A small spectrogram enhancement model, trained from scratch: 6.47M parameters, trained on chords played on synthesised instruments.
Rows from block 5 of a small spectrogram enhancement model, named by matrix and row number. Each number is 128 + 24 x the weight over its row's rms, rounded and kept within 0 to 255. All counts start at 0.
After each channel's rows are labels from the 100 clips, of 14976, where the channel reaches its highest value: "top examples" is what is common among them. Only what is clearly more common there than usual is listed. The data: chords played on synthesised instruments. In brackets: how many of the 100.
# conv: 3x3 conv (model.enc.2.1.conv.weight, 192x192x3x3, each kernel summed), inputs 96-191

conv.77 [167 135 119 109 146 194 101 139 105 155 135 146  95 109 162 112  86 122 137 129 119 146 142 134 102 103 110 117  98 125  89 111 133 156 116  99  91 115 128 141 132 142 140 135 105  78 151 118 154 107 156 154 142 148 167 130 137  93 161 108 143 105 149 138 101 111  71 136 132 109 126 136 135 164  91 141 128 125 139 145 155 114 121 122  74 142 119 130  81  88 114 116 141 120 100  95]
top examples: reverberation (78); text has "room" (78); text has "reverberant" (78); vibraphone-like (27)

conv.50 [138 145 113 153 115 164 117 160 159 156 126 125 126 116 109 148  97 102 133 145 126  95 150 137 119 153 128 147 139 149 106  93 126 150 153 113 113  91 128  96 100 141 174 119 135 120  81 126  80 129 137 105 132 160  87 180  70 169 151 174 152 113 127 106 103 118 164  92 133 114 123 148 104 143  85 106 157 137 121  99 120 171 129 134 166 114 152 121 125 110 122  84 140 136 125 122]
top examples: electric piano-like (35); thin (high-pass) (32)

conv.74 [147 114 152 121 123 108 108 144 150 140 127 120 105 127 137  53 125 121 143 170 133 128 116  84 115 122 140 166 116 106 114  91 119 140 118 106 136 119 106 112 117 150 140 141  62 132  88 143 136 140 154 127 140 126  71 119 120 146 109 127  84 121 128  96 130 109 185  93 135 136 171 117 134 123 134 111 128 137  52 183 109  93 168 162 123 161 148 127 134 142 121 127 104 152 107 120]
top examples: plucked string-like (73)

conv.19 [147 113 171 150 136 115 121 118 121 125 109  95  98 144 145 150 139 106 137 111 169 137 138 100  55 208 103 119 115 138 171  72 148 106  69 141 111 100 129 144 143 120 130 127 121 130  95 110 134 159 156  92 137 134 114 144 155 134 156 108 119 100 117 106 122 161 142 137 111 128 140  99 133 139  95 103 123 122 115 137 162  75 111 145 137 135 107 135 109 134 138 180 126 120 186 128]
top examples: mains hum (72); clipping (39); text has "clipped" (39)

conv.20 [125 125 128 140 100  96 139 113 186 125 117 161 131  98 183 132 139 100 136  91 146 160 138 156 136 169 157 121 107 106 114 149 136 114 160 110 108 193 119 107 123 129 126 115 172 129 172 133 129 156 100  78 113 144 140 106 101 116 161  98 179 144 131 127 166 133  95 129 137 135 152 116 137 103 186 129 122 146 102 169 121 135  92  77 120 121 117 165 162  93 112 132  80 143 160 116]
top examples: marimba-like (49)

conv.4 [171 121 123  95 109 125 109 147 118 109 101 150 137 108  99 146 127 136  95 131 132 105 143 151  76  82 159 158 132 131 141 141 163 119 129 107  80 142 166 150 139 141 174 160 117 128  88  81 158 139 100 140 147 160 155 143 127 113 169 151 141  85 166  95 159 138 116 109 141 118 147 155 154 139 133 139 109 120 114 163 119  94 136 105 105 117 139 107 119 127 137 142 147 136 141 167]
top examples: thin (high-pass) (76); white noise (44)

conv.37 [127 103  90 126 108 118 136 129 118 126 116 140 102 105 146  85 113 118 152 144 125 131 119 118  87 130 115 142 110 167  98 127 142 121 128 123 163 131  99 143  93 129 104  77 134 139  87  76 129 115 165 141 146 140 113  85  91 111 127 141 163 132 169 133 128  74 154 104 136 129 135 139 134 155  85  97 104 149  81 104 170 107 127  91 137 110  87 124 121  84 108 117 124 141 159 107]
top examples: strummed (52); marimba-like (42)

conv.36 [ 88 141 176 177 128 156 156 139 147 154 151 118 168  96 129  99  91 119 122  97 118 116 162 141 133 180 139 108 172 124 131 133 105 142 147 135 134  84 131 122  84 145 100 110  93 127 155 108 138 178 120 121  85 107 117 122 146 210 125 144 137 155 133 123 130 128 134 148 140 107 102 151 132 110 126 148 112 133 119  92  95 126 134 126 228 150 107 125 103 154 133 126 164 125 196 118]
top examples: playing: arpeggio up (57); electric piano-like (38)

conv.175 [125 161 127 129 189 171 147 122 149 157 151 148 136 156  98 125 164 125 156 158 127 108 133 127  94 122  99 134 161 124 120 111 125 153 102 133 101 127 125 137 164 147 112 159 137 106  98 116 117  93 116 103 137 120 109 133 131 137  97 135 121 124 138 104 130 126 153 115 131 147 105 160 122 255 147 120 142 158 137 157 110 108 171 122 144 115 103 122 131 111 126 113 168 121 114 120]
top examples: electric piano-like (60)

conv.76 [103  85 117 124 161 115 137 120 154 145 108 116  95 135 142 150 123 140 118  57 105 143 175 120 142 127  99  88 106 117 115 162 105 112 105 110 114 114 109 185 103 132 117 165 111 141 158 143 127  91 123 132 143 149 153 117  91 116 138 116 160 124 150 144 129 154 126 172 138 134 108 159 107 118 116 139 136 162 142 121 110  78 122 113  96 103  98 119 124 126 112 100 144  89 113  95]
top examples: playing: strummed (67); clipping (45); text has "clipped" (45); harpsichord-like (44)

conv.101 [139 153 100 141 145 146 135 139 120 137 109 131 177 129 122 129 150 133  73 134 174 112  70 112 111 108  84 151  89 108 135 118 107 146 135 164 126 150 130 149 115 108 115 158 125  78  89 133 127 134 121 106 116 134 131 133 116 111 116  97 159 192 111 109 162 118 101 115 157 105 111  94  70 135 146 108  82 154 142 142 108  98 151 128 139 111 116 120 125 137 173 124 122 125 113 162]
top examples: thin (high-pass) (65); white noise (43)

conv.95 [121 140 134 122 126 202 116 114 119 156 151 117 116 120 124  65 113 127 162 127 140 140 124 148  85 112 144 137 140 153 133 128 167 122 112 105 168 131 101 146 120 119 134 149 117 103 135  79 164 113 129 118 107 111 115  79 169 140 137 139  93 127 150  78 169 110 114 145 107 117 129 119 142  96 163  89  99 149 141 105 142 101 115 100 162 114  93 139 107 150 142 111 150 107  91 104]
top examples: vibraphone-like (79)

conv.110 [138 115 138 128 162 125 118 141 136 144  89 136 130 142 148 148 109 110 107 108 161 150 114 118 108 118  68 114 105 159  94 127 116 122 137 128 118 123 126 154 155 108 140 186 136 141 111 155 132 118 133 125 158 136 121  91 135 129 137 120 125   8 133 126 121 113 142 113 138 149 129  96 107 118 131 129 127 129 136 110 108 142 132 110 107 108 133 142 124 132 148 119 140 109 140 146]
top examples: pink noise (57)

conv.154 [129 136 164 131 110  93 113  96 125 124 117  80 114  90 115 143 140  85 182 137 123  98 165 118 125 182 158 125 158  98 109 104 115  95 139 132 161 150  95 107 160 150 124 100 111 136 144 149 100 110 110 117 116 120 129 105 162 107 151 108 100 163  81 191 146  65 133 156 121 116 120 124 130 131 138 145 128 139 112 191 130 108 112 130 141 139 154 109 135 128 109 146  74 115  92 131]
top examples: rumble (32)

conv.87 [111 148 136 120 105 104 149 141 152 123 153 185 172 110 125  75 151 108 140 108 107 117 129 143 159 144 116 140  93 127 125 157 140 115 144 116 128  96 110 109 103 120  95 117 146 130 106 148 168 131 160  88 118 115 117 134 146 140 115 132 131 172 102 134  96 128 167 112 126 151 147 123 123 194 102 119 131 139 102 182 106 134 131 103 137 115 113  96 108 129 135  94 129  83 146 139]
top examples: plucked string-like (43); electric piano-like (31)

conv.75 [ 87 158 118 125 116 152 133 174 125  73 107 117 100 127 128 122 107  83  95 119 136 132 129 139 129 117 146 128 127 167 113 103 142 114 105 150 141 129 123 153 141 130 123 136 108 129 138 119 137 144  99 155 145 133 170 131 117 116 107 110 152 121 146 138 127 106 125 143 131 126 138 131 152  79 130 133 108 145 137  84 123 135 104 130 160 143  97 120 114 170  96 136 129 107 129 101]
top examples: electric piano-like (53)

conv.58 [116 196 117 137 122 195 124 115 109 159 129  89  87 135 110 148 112 138 145 151 139 135 159 113 107 130 176 117 142 124 137 138 148 131 123 158 119 162 189  89 100 145 114 124 136 138 181 154 105 134 130 108  95 111 135 109 118 107 137 127 132 113 122 105 102 141 107  92 151 181 138 161 137 128 140 131 138 141 129 136 142  93 139 119 173 112  98 168 153 125 156 136 119  96 108 156]
top examples: vibraphone-like (70)

conv.172 [104 117 119 174 107 141 133  89 146 161 126  94  86 159 127  89 129 123 136 120 141 124 128 141 156 100 134  98 124  99 122 184 133 112 126 111 137 200 138 172 143 131 118 151  94  85 138 135 145 109 155  95 115  92 106 104 128  98 117 127 102 160 107 129 131 110  89 137 116 143 132 159 127 196 136 108 132 140 168 135 127  77 116 108 116 113 117 152 118 122 114 104  95 128 136 100]
top examples: strummed (87); marimba-like (44); instrument: plucked string-like (27)

conv.82 [ 95 169 158 164 119 106 134 153 124 172 125 150 137 103  79 139  78  80 137 122 121 106 120 121 154 107 110 170 109 165 129 115 140 124 121 154 149 121 136 159  63 108 138 136 135 110 140 106 133 115 158 139 156 131 143 153 132 106 101 161 122 117 147 160  97  95 111 143 127  91  93 108 105 184 114 155 153 133 110 118 157 118 119 136 166 115 136  94 128 108 118 157 139  86 118 115]
top examples: electric piano-like (70); strummed (62)

conv.184 [116 106 116 101 104 125 166 139 122 127 146 138 159 113 101 145 115 124 136  81 116  75 184 150 123  99 154 144 154 140 154 113 106  93 142 122 159 107 123 140 118 154 108 139 110 129 131 123 146  83 160 161 140 162 106 152 125 166 131 156 160 116 148  86 121 151 163 126 155 107 127 157 136 164 142 114 128 136 140 148 127 118 142 127 165 135 124 168 149  99 124  76 117 143 137 115]
top examples: thin (high-pass) (63); text has "noise" (47); marimba-like (33)

conv.145 [ 98 120  97 172 110 126 151 143 109  73  96  83 143  94  99 131 108 119 107 128  91 135 155 159 122 173 103 155  98 143 140 142 126 125 154  87  99  76 123 136  60 128 164  94 109 132 114  92 119 196 123 103 107 132 139 146  96 166 162 135 121 118 133 101 141 108  81 120 137 113 123 127 148 145 118 142 120 140  93 145 141 129  83 158 189 158 136 137  91 108 122 117 107 108 116 124]
top examples: square lead (87)

conv.181 [ 90 170 108 101 142 127 119 197 103 201 134 130 142 104 144 142 130 151 127 175 127 110 110 124 138 120  95 140 123  89 122 172  89 109 117 148 124 135 145 144 144 122 110 147 137 182 138 148 115  98 114 135 121 132 161  90 133  77 118 114 119 117 129 131 122 140 133 133 148 141 128  98 137 190 100 128 111 132 138 123 104 122 112 105 129 122 110 118 111 132 131 131 172 131 136 127]
top examples: muffled (low-pass) (55); electric piano-like (45)

conv.33 [ 85 127 139  93 145 145 156 131 156 120 117 158 128 115  63  93 111 131 149 128  93  85 125 136  97 118 146 135 117 171 163 131 151 105 119 116 107 111 141 106 151 118 167 126 127 114 101 118 113 102 187 144 139 132 129 150  93  90 130 136 122 118  91 126 124 121 150  92 128  95 144 143 136 125 126 134 112  97 107 105  95 144 123 186 112 147 127  83 113 130 142 161 109 107 118 143]
top examples: playing: strummed (55); marimba-like (45); clipping (35); text has "clipped" (35)

conv.155 [ 93 107 132  88 142 166 144 121 121 122 133 125 128 142  93 139 112 131 130 122  95 112 138  97  77 179 109 123 117  97 153 176 128 136 169 115 111 103 123 113  84 125 116 105  92 158 173  94 110 127 152  95 136 134 156 110 111 117 149 109 138 124 158 144 128 119 129 119 135 124 104 137 115 130 138 168 112 145 127 126 149  91 150 122 114  96  70 168  92 133 112 128 103 106 120 143]
top examples: block (65); harpsichord-like (32)

conv.88 [133 110 142 164 131 135 141 109 144 120 139 147 130 154 130 104 160 129 137 115 140 138 106 174 157 164 120 117 112 134 114  89 141 123 124 126 131 165 144 117 142 131 159 125 130 109 168 158 159 127 118 103 172 110 110 143 152 153 164 166 113 133 138  97 129 135 159 110 122 145 164 163 125 140 176 102 176 127 107 138 146 133 152 101 127 161  79 121 117 145 173  76 154 120 111 111]
top examples: rumble (53); pink noise (44); clipping (27); text has "clipped" (27)

conv.84 [136 120 125 145  98 110 165 139 145  96 152 114 121 140  87  86 147 119 137 118 161 108  91 130 119 123 113 147 158  74 156 112 133 113 139 112 162 118  90 133 102 163 123 138 130 118 102 168 125  97 146 110 117 121  91 120 121 120 149 156 126 126  79 162  95 134 130 116 120 144 118 146 155 115 102  83 136 107 121 159  90 126 115 155 133 132 132 139 132 114 115 109 121 132  98 107]
top examples: thin (high-pass) (55); rumble (40); white noise (36)

conv.99 [133 110 160 137  86 120 111 129 137 125 113 120 146 106 171 112 133 162 125  71  98 148 109 106 143 112 121 106 135 138 134 146 115  96 131 104 151 159 171 150 113 136 146 150 107 171 156 140 133 149 130 129  96 173  65 103 155 180 131 146 105 138 128 155 162  99 157 140 135  99 189 151 127 135 164 111 121 140 133 120  70 112 171 111 129 116 147 109  87 110 148 119 108 114 142 112]
top examples: marimba-like (86)

conv.125 [119 104 124 150 152 128 113 162 131 120 107  87 166 153 143 129 108  85 129 113  87 138 135 147 117 111 139 140 145 155 143 138 115 132 140  98 104  81  93 141 113 160 129 127 108 151 139 104 162  99 128 115 144 154 122  91 104 157 114 121 126 105 118  85 169 118 159 145 132 154 131 145 136  89 171 159 134 135 117 111 143 166 138 104 106 105 107 118  92 119 116 121 102 110 102  92]
top examples: clipping (48); text has "clipped" (48)

conv.149 [116 178 119 111  95 127 118 141 121 122 124  90 105 144 130 151 115 122 143 107  99 140 136 137 127 129 107 116 100 123 142 179 125 119 171 120 124 132  96 122  36 119 144 127  99  82 110 113 133 112 175 173 152 130 192  99 101 136 117 125  99 121 132 121 104 155  92 117 119 106 131 111 112 147 119 139 118 120 109 150 133 132 136 145  67 116 147 116 180 154 130 120 104 131  88 126]
top examples: reverberation (79); text has "reverberant" (79); text has "room" (79); marimba-like (58)

conv.34 [120 106 128 125 104 105 121 106 143 107 139 133 133  67 105 126 156 152 135 137 113 153 179 159 164 117 177 154 130  89 148 115 110 126 160 137 134 117 129 128 130 170 114 150 142 136  94 138 112 125 133 132 134 129 110 158 112 128 149 139 134 179 129  98 139 108  97 112 168  73 114 194 180  89 141 102 124 112 142 146 141 158 132 125 125 155  84 141 141 127  94 134 104 173 165 126]
top examples: thin (high-pass) (89); white noise (58)

conv.61 [123  96 120 138 114 128 122  94  93 100 129 156 132 160 112 168 142 134 174 151  99 149 106 116  94  95 143 107 160 125 146  87  98  94 133 112 113 105 117  84 104 113 142 118 145 162 132 133 138 135 134 185 153 174 121  95 106 102 163 141 122 130 142  80 135 107  81 102 160  97 167 139 117 122 179 153 114 128 110 136 108 127 122 164 111  93  94 106 140 103 124 162 130 121 108 152]
top examples: strummed (76); square lead (35)

conv.165 [110  91 115 118 142 168 112 151 122 170 110 105 192 153 112 158 149  95 129 126 145 162 115 134 139 115 132 129 112  87 126 148 133 140 122 121  82 117 129 158 137 116 145 110 127 125  85 116  88 129 142  89 135 178 129 122  80 170 129 108 112 138  94 131 100 122 142 106 116 171 130 119 107 112 178 149 131 117 139  82 189 143 136 158 106 135 129 128 102 153 129 155 116 103 139 130]
top examples: electric piano-like (30)

conv.18 [114 140 136 158 134 131 113 110 136  87 135 151 113 126 139  91  68 131 118 156 144 164 108 143 160 143 118 124 107 129  92 126 141  61 109  97 138 108 116 110 175 147 120 130 140 130 163 139 122 110 124 133 143  77 154 152 121 188 193 103 135 116 102 145 123 137 118 152 115  80 117 115 126 137 129  97 117 108 128 100 149  80  82 107 115 109 142 133  86 114 114 117  75 130 121  96]
top examples: clipping (36); text has "clipped" (36); clarinet-like (26)

conv.113 [129 105 132 109 148 147 140  73 144  97 153 106 103 180 129  57 150 142 141 162 132 128 125 147 104 135 132 152 123  91 109 115 151 100 119 139 142 132  85 116 158 137 113 150 104 110 114 124 150 114 149 168 123 101 154 108 148  77 112 106 114 125 112 111 121 117 163 104 122 128  81 128 128 100 127 156 102 117 156  83 121 137 137  97 105 132  86  77 103 105 120 153 127  95  90 154]
top examples: block (54); harpsichord-like (40)

conv.60 [125 108 146 137 136 182 111 134 119 138 128 137 167 124 118  84  79 103 150 138 131 136 125 140 107 121 153 135 157 123  97 136 101 130 142 150 115 120 169  97 148 134  78  95  97 146 142 107 121 128  83  89  93 132 105 168 143 135 124 113  89 136 126 141 119 118 133 144 138 121 111  98 121 123 167 123 127 113 123 119 143 148 186 156  92 138 138 176 115 118 137 148 139  89 140 131]
top examples: vibraphone-like (47)

conv.141 [107 179 127 142 104  84 112 139 161 137 141 153 134 127 111  91 149 139 111  97 113 119 146 134 144  93 119 176 108 145 151 173 110 145 162 104 127  99 134 106 149 113 108 151  98 110 118 101 110  67 205 156 128 142  84 137 117 103 149 145  89 132  94 128  99 126 127 145 126 128 121 135  94  66 115 101 152 134  69 122 113 160  97 116 101 141 111 133 114 118 142 148 133 165  74 117]
top examples: strummed (56); clipping (33); text has "clipped" (33); marimba-like (29)

conv.142 [132 121 138 113 117 138 117 126 129 121  94 163 152 146 125 128  93 132 114 139 123 126 115 119  99 132 111  81 120 109 102 110 123  91  75 164  93 141 142 128 142  86 115  87 133 104 135 130 112 135 110  91 119 136 140 162 114 149 130 104 147  67 144  94 117 164 138 119 132 120 152  44  91  94 130 143 196 110 131 101 155 101 128 151 171 107  88 135 109 107 158 109 171  99 125 117]
top examples: muffled (low-pass) (48); pink noise (40); white noise (26)

conv.0 [130 120 115 127 135 148  89  87 120 159  91 105 170 108 156 108  73 107 105  82 146 130  89  97 145 130 101 107  79 162  97 156 114 119 130 153  88 122 113 152 148 114 119 154 132  84 126 128 135 129 152 100 126 127 138 159 135 132 150 115 131 138 131 105  85 168 134 129 148  79 122 106 102 156 126 113  91 173 141  92 131 139 133 138 116 127  86  93 122 131 129  62 157 133 102 152]
top examples: white noise (35); thin (high-pass) (34); instrument: electric piano-like (28)

conv.120 [114 103 153 134  91  99 120 119 132 113 142 108 105 139 139  59 141 147 168 173 126 122 159 102 157 135 144 134 138 155 148 116 157 103 127 127 145 143  88 130 144 128 105 127 155 135 160 120 136 120  88 141 173  99 144 129 144 132 140 110 105 189 106 165 136 122 134 136 139 157 144 129 127 123 135  92 133 138 120  62 111 103 116  92 134 166 109 113 127 101 137 134 154 168 122 103]
top examples: pink noise (43); muffled (low-pass) (33)

conv.7 [111  83 103 118 122 157 151 100 117 107 135 106 119  97  97 106 101 137 155 148 182 133 147 132 156 135 110 127 121 156 167 152 109 111 126 120 138 120 118 150 171 129 107 125 153 157 125 124 125 157 146 143 130 150 138 138 129 133 137 134 145 119 108 110 127 168 154 123 156 173 135 137 127 193 132 187 134 127  89  74 184 166 106 119 142 151 130 100 138  73 126 128  98 169 127 107]
top examples: clarinet-like (36); string section-like (26)

conv.12 [122 155 137 120 120 115 218 113 100 110  99  88 102 149 127 109 177  73 129 121 135 126 123 148 108 110 143 165 113 123 144 128 127  82 115 152 122 142 104 151 134 112 113 117 141 166 122 100 136 141 145 146 105 134 135 116  99 131 110 132 135 119 130 119 120 112 125 137  97 148 140 126 115 169 127  92 118  98 138 102 134 100  98 151 103 107 154 139 163 123 132  22 110 134 105 144]
top examples: rumble (98)

conv.147 [162 138 161 144 122 125 169 165 114 141 130 125 172 144 123 152 125 142 143 163 110 118 172 125 137 103 123 135 135 113 119 148 110  79  99 146 122 115 143 155  91  93 102  77 130 144 118 117 152 131 127 152 161 141 119 125  87 170 143 119 116 120 143 154 118 104 112 110 153 145 125 121 129 123 121  97 134 142  98 128 139 116 149 109 151 138 156 148 128 141 118 109 109 110 159  88]
top examples: rumble (80)

conv.56 [114 111 111 110  79 129 179  82 152  82 120 118 109 113 128 113 102 111 131 163  99 171 109 144 141 160  87 118 105  95 147 167 163 148 135 104 124  90 123 137 125 124 114 148 129 148 127 123 129 125 157 139 159 125 131 129  79 143 149 114  72 143 150 131 140  74 116 145  93 144 136 170 117 127 125 133 115 101 120 130 120 107 104  88 139 133 129 134 130 104  87 200 109 123 107 120]
top examples: mains hum (93); clipping (30); text has "clipped" (30)

conv.39 [140 141 103 136 132 143 160 150 179 133  99 113 169 152 135 144 119 135  77 132 122 133  74 145 115 170  84 121 120 126 134 102 132 128 122 152 118 102 106 122 138 139 139 157 115 102 129 140 122 116 133 141 155 146  97 154  91 122 121 147 137 213 129  87 109 136 130 127 141 146 161 108 103 132 127 146  68 151 126 112 107 155 140 108 119 116  97 170 131 116 192 152 127 123  91 158]
top examples: thin (high-pass) (72); white noise (49)

conv.179 [108 133 177 176 135 154 136 129 118 137 127 119 189  94 178 105 120 138 145 150 131 134 152 155  96  64 129 149 121 113 122 101 123 126 143 110 105 146  92 124 150 117  96 113 124 113 142 104 132 118  91 118 128 109 114 131 136  94 111 152 148 137 135 118 144  91 107 142 153 120  99 129 133 143 123  98 102 152 151 115 115 126 123 113 161 151  89 161  56 105 107 145 116 119  91 128]
top examples: vibraphone-like (35)

conv.108 [ 77 124  77 101  94 154 122  57  90 109 137 158  93 111 130  80 122 128 128 137 126 152 122 111 147 121 139 136 127 110 135 112 121 170 140 127 118 134  87 114 129 139 150 105 117 104 105 171 129 102 143 100  90 112 146 103 127 105 119 108 117 105 107 144 118 192 114 136 142 111 137 109 133 137 137 141 144 152 131 123 110  97 136  97 116 167 146 145 147  73 110  96 157 137  97 115]
top examples: harpsichord-like (75)

conv.47 [127 142 105 146 116  99 150  74 106  82 135  74 109 114 136  94 105 135 157 122 104 167 117 116 141 107 143 204  99 139 119 145 124 116 105 137 116  88  93  94 131 138 113 117 131 131 122 112 115 108 106 159 130 135  94 115 113 159 116 106 133 136 113  94 114  90 154 122 117 113 112 139  97  89  95 131 108 123 106 147 118 120 120 125 168 108  74 123 139 109 110 123 159 139 156 124]
top examples: square lead (41)

conv.137 [139 134 140 175 169 101 114 150 117 143 103 121 140 120 119  98 113 116 122 136 123 109 146 149  97 170 111 127 111 123  94 107 113 106 117 119 105 124  98 128  76 145 134 139 168  99 121 122 134 155 132 131 106 135 124 114 112 134 122 138 123 118 170 113 114 123  61 144 133  97 164 108 104 112 166  99 130 153  96 115 168 131 141 116 129 115 115 136 137 119 157 132 171 149 138 124]
top examples: harpsichord-like (38); piano-like (28)

conv.100 [105  97 123 126 164 166 158 109 123 138  87  74 150 115 128 155 128 148 118 161 125 122 134 152 151  81 138 168 141 137 138  86 118 163 133 147 175 100  95 156 131 134 117 130 113 127 103 117 121 100 113 175  80 122 197 109 108 155  94 134 113 139 213 126  89 121 127 125 133  83 150 132 106 128 159 115 131 131 112 118 172 127 121 118 133 146 116 159 140 118 134 153 158 148  99 119]
top examples: block (61); marimba-like (53)

conv.105 [120 121 117 113 100 114 135 174 133 127 136 149 141 150 114  98 141 130 157 144 105 103 167 111 135 123 160 135 149 139 156 182 153 139 122  84 139 124 179 136 127 107 126  67 126  98 137 147 141 112 144 166 142 111 127 100 116  98 114 123 101 164 106 113 101 124 170 154 110 111 148 131 137 104 115 147 163 139 128 143  71 122 115 121 101 174 103 131 154 120 102 168 128 138 129 104]
top examples: harpsichord-like (41); pink noise (28)

conv.15 [114 150 111 141  73 153  85 102 105 115 111 148 104 137 136 115  90 122 146 156  96 126  99 153 127 111 103 122 103 107 104 125 158  92 161 139 101 111  72 102  97 120 161 135 137 130 151 132 146 119 168 202 159 108 145  99 169 161 140 138 118 143 134 118 105 114 131  97 144 150 114 128 127 160 135 128 124 171 125 145 169 137  92 129 108 112 110 142 147 125 108 142 137 141 141 129]
top examples: reverberation (81); text has "reverberant" (81); text has "room" (81); marimba-like (51)

conv.162 [121 116  78  72 126 118 123 116 105 122 139 145  88  88 127 155 112 107 135 107 178 130 140 135 115 143 130 118 127 119 177 132  94 114 140 127 130 111 117 131 168 139 126 160 135 100 128 112 161 134 172 128 135 128 149 156 105 101 112 103 170 130 121 115 110 192 109 158 109  94 118 137 113 105 120 145 114 112 113 113 176 196 102 147  98 118 119 135 129  70 125 141  96 143 142 120]
top examples: strummed (74); string section-like (36)

conv.191 [128 151 144 163 104 126 106 184 152 190 127 105 187  82 135 135 112  99  88 140 102 127  98 108 128 161  92 142 140 147 135 110  87 131 113 152 120  99  54 137  67 119 145 148 131 130 128 107 129 137 128 138 125 150 139 127 123 124 164 157 118 112 139 106 106 112  95 135 112 101  86 100 120 142 120 125 101 125  86 164 103  76 127 100 161 115  98  91 116 174 121 133 125 123 109 160]
top examples: electric piano-like (38)

conv.146 [103 101 110 161 123 178 105 115 136 132 135 137 179 103 133 124 137  81 145 113  96 145 121 164 113 120 116 150 124 135 117 129 126 120 161 101  88 127  73 128 106 172 142 118 129 137  88  98 113 113 168 125 127 130 158  94 104 180 150 104 124 169  92 125 130 124 133 112 121 171 163 119 117 119 121 123 121 116 102 149 137 182 136 106 114 128 123 110  85 119 117 145 115  98 138 101]
top examples: electric piano-like (39); marimba-like (30)

conv.132 [115 137 109 121 138 122 114 124 122 124 116 147  85 141 145 113 126  76 171 119 129 143 121 144 129 136 140 135 127  95 152 111 133 147 132 117 121 112  90 121 135 171 148 159 140 157 102 104 104 101  81 151 130 145 110  86 135  56 150 134 175 148 180 170 156 107 138  85 110 110  74 113 126 121 140 154 118 128 102 115 136 114 137 109  91 150 110 142 121  79 119 152 146 108 144 114]
top examples: block (76); square lead (44)

conv.14 [109 124 154 178 116 131 121 182 151 139 137 160 132 116 139 167 132 150 120 147 115 120 140 108 100 168 120 153 145 160 106 126 160  95 112 138 139 165 122 135 133 129  95 108 136 141 137 126 126 173 149 107 142 102  91 128 139 159 129 104 132 113 119 122 147 166 111 170 131 154  96  84 160 135  57 142 107 100 138 159 131 109 142 142 136 163 176 127 101 119 137 127  94 109 143 124]
top examples: clipping (26); text has "clipped" (26); square lead (25)

conv.182 [135 121 135 129 172 136 128 125 119  95 122 148 149 102 135 171  75 150 127 124 100 104  91 144 136 148 135  98 138  93  78 135 126 138 178 142 109 129 119 131 169 132 128 147 142 128 128 113 100 113 154 112 111 106 136 108 102 152 138 123 119 134 160 153 112 116 126 129 137 139 118 121 140  98 139 139  53 139 131 111 140 155 118  85 124 104 110 106 113 153 120 125 125 119 121 154]
top examples: thin (high-pass) (86); white noise (52); pink noise (26)

conv.13 [123 121 108 121 126 144 182 134 135 180 125 141  98 143 137 119 155 133 105 139 105 129 100 152 145 101 122 130 105 149  88 149 107  88 108  84 111 121 119 172 107 114 130 150  98 111  98 120 122 143 147 105 136 133 130 123 141  89 125 122 114 170 119 129 124 131 127 123 114 151  91 139  99  92 145 153 112 119 116 153 116  91  71 135 107 142 106 132 157 134 123  36 131 109  79  90]
top examples: rumble (91)

conv.168 [134 147  91 130  76 129 133 119 142 121 106  71 124 154 123 117 128 154 155 110 119 116 115 134 100 139 113 146 107  81 114 143 151 156 120 135 124 117  99 159 147 110 142 137 128 143 111 138  95 134 125 147 135 132 117 150 124 153 177 108 153 164  92 113 142 137 118 101 105  95 132 139  97  93 133 153 114 168 116 112 133 158 120  73 123 121 117 120 128 151 103 106 118 165 156 143]
top examples: block (61); square lead (34)

conv.71 [137 131 117 122 128 120 132 122 148  86 109 143 158 113 140 118  72 130 145 175 144 104 123 112 116 121 120 121 103  94  73 148 171 139 109 113  96 122 156 131 145  89 110  89 138 169 123 157 140 129 137 135 187 126 168 106  99 129 163 132  67 119 136 183 119 143 148 143 149 158 134  93 131 132 146 112  92 130 109 110 154 142 144  89 118  99 152 103 139 133  94 221 144 133 146 128]
top examples: mains hum (92)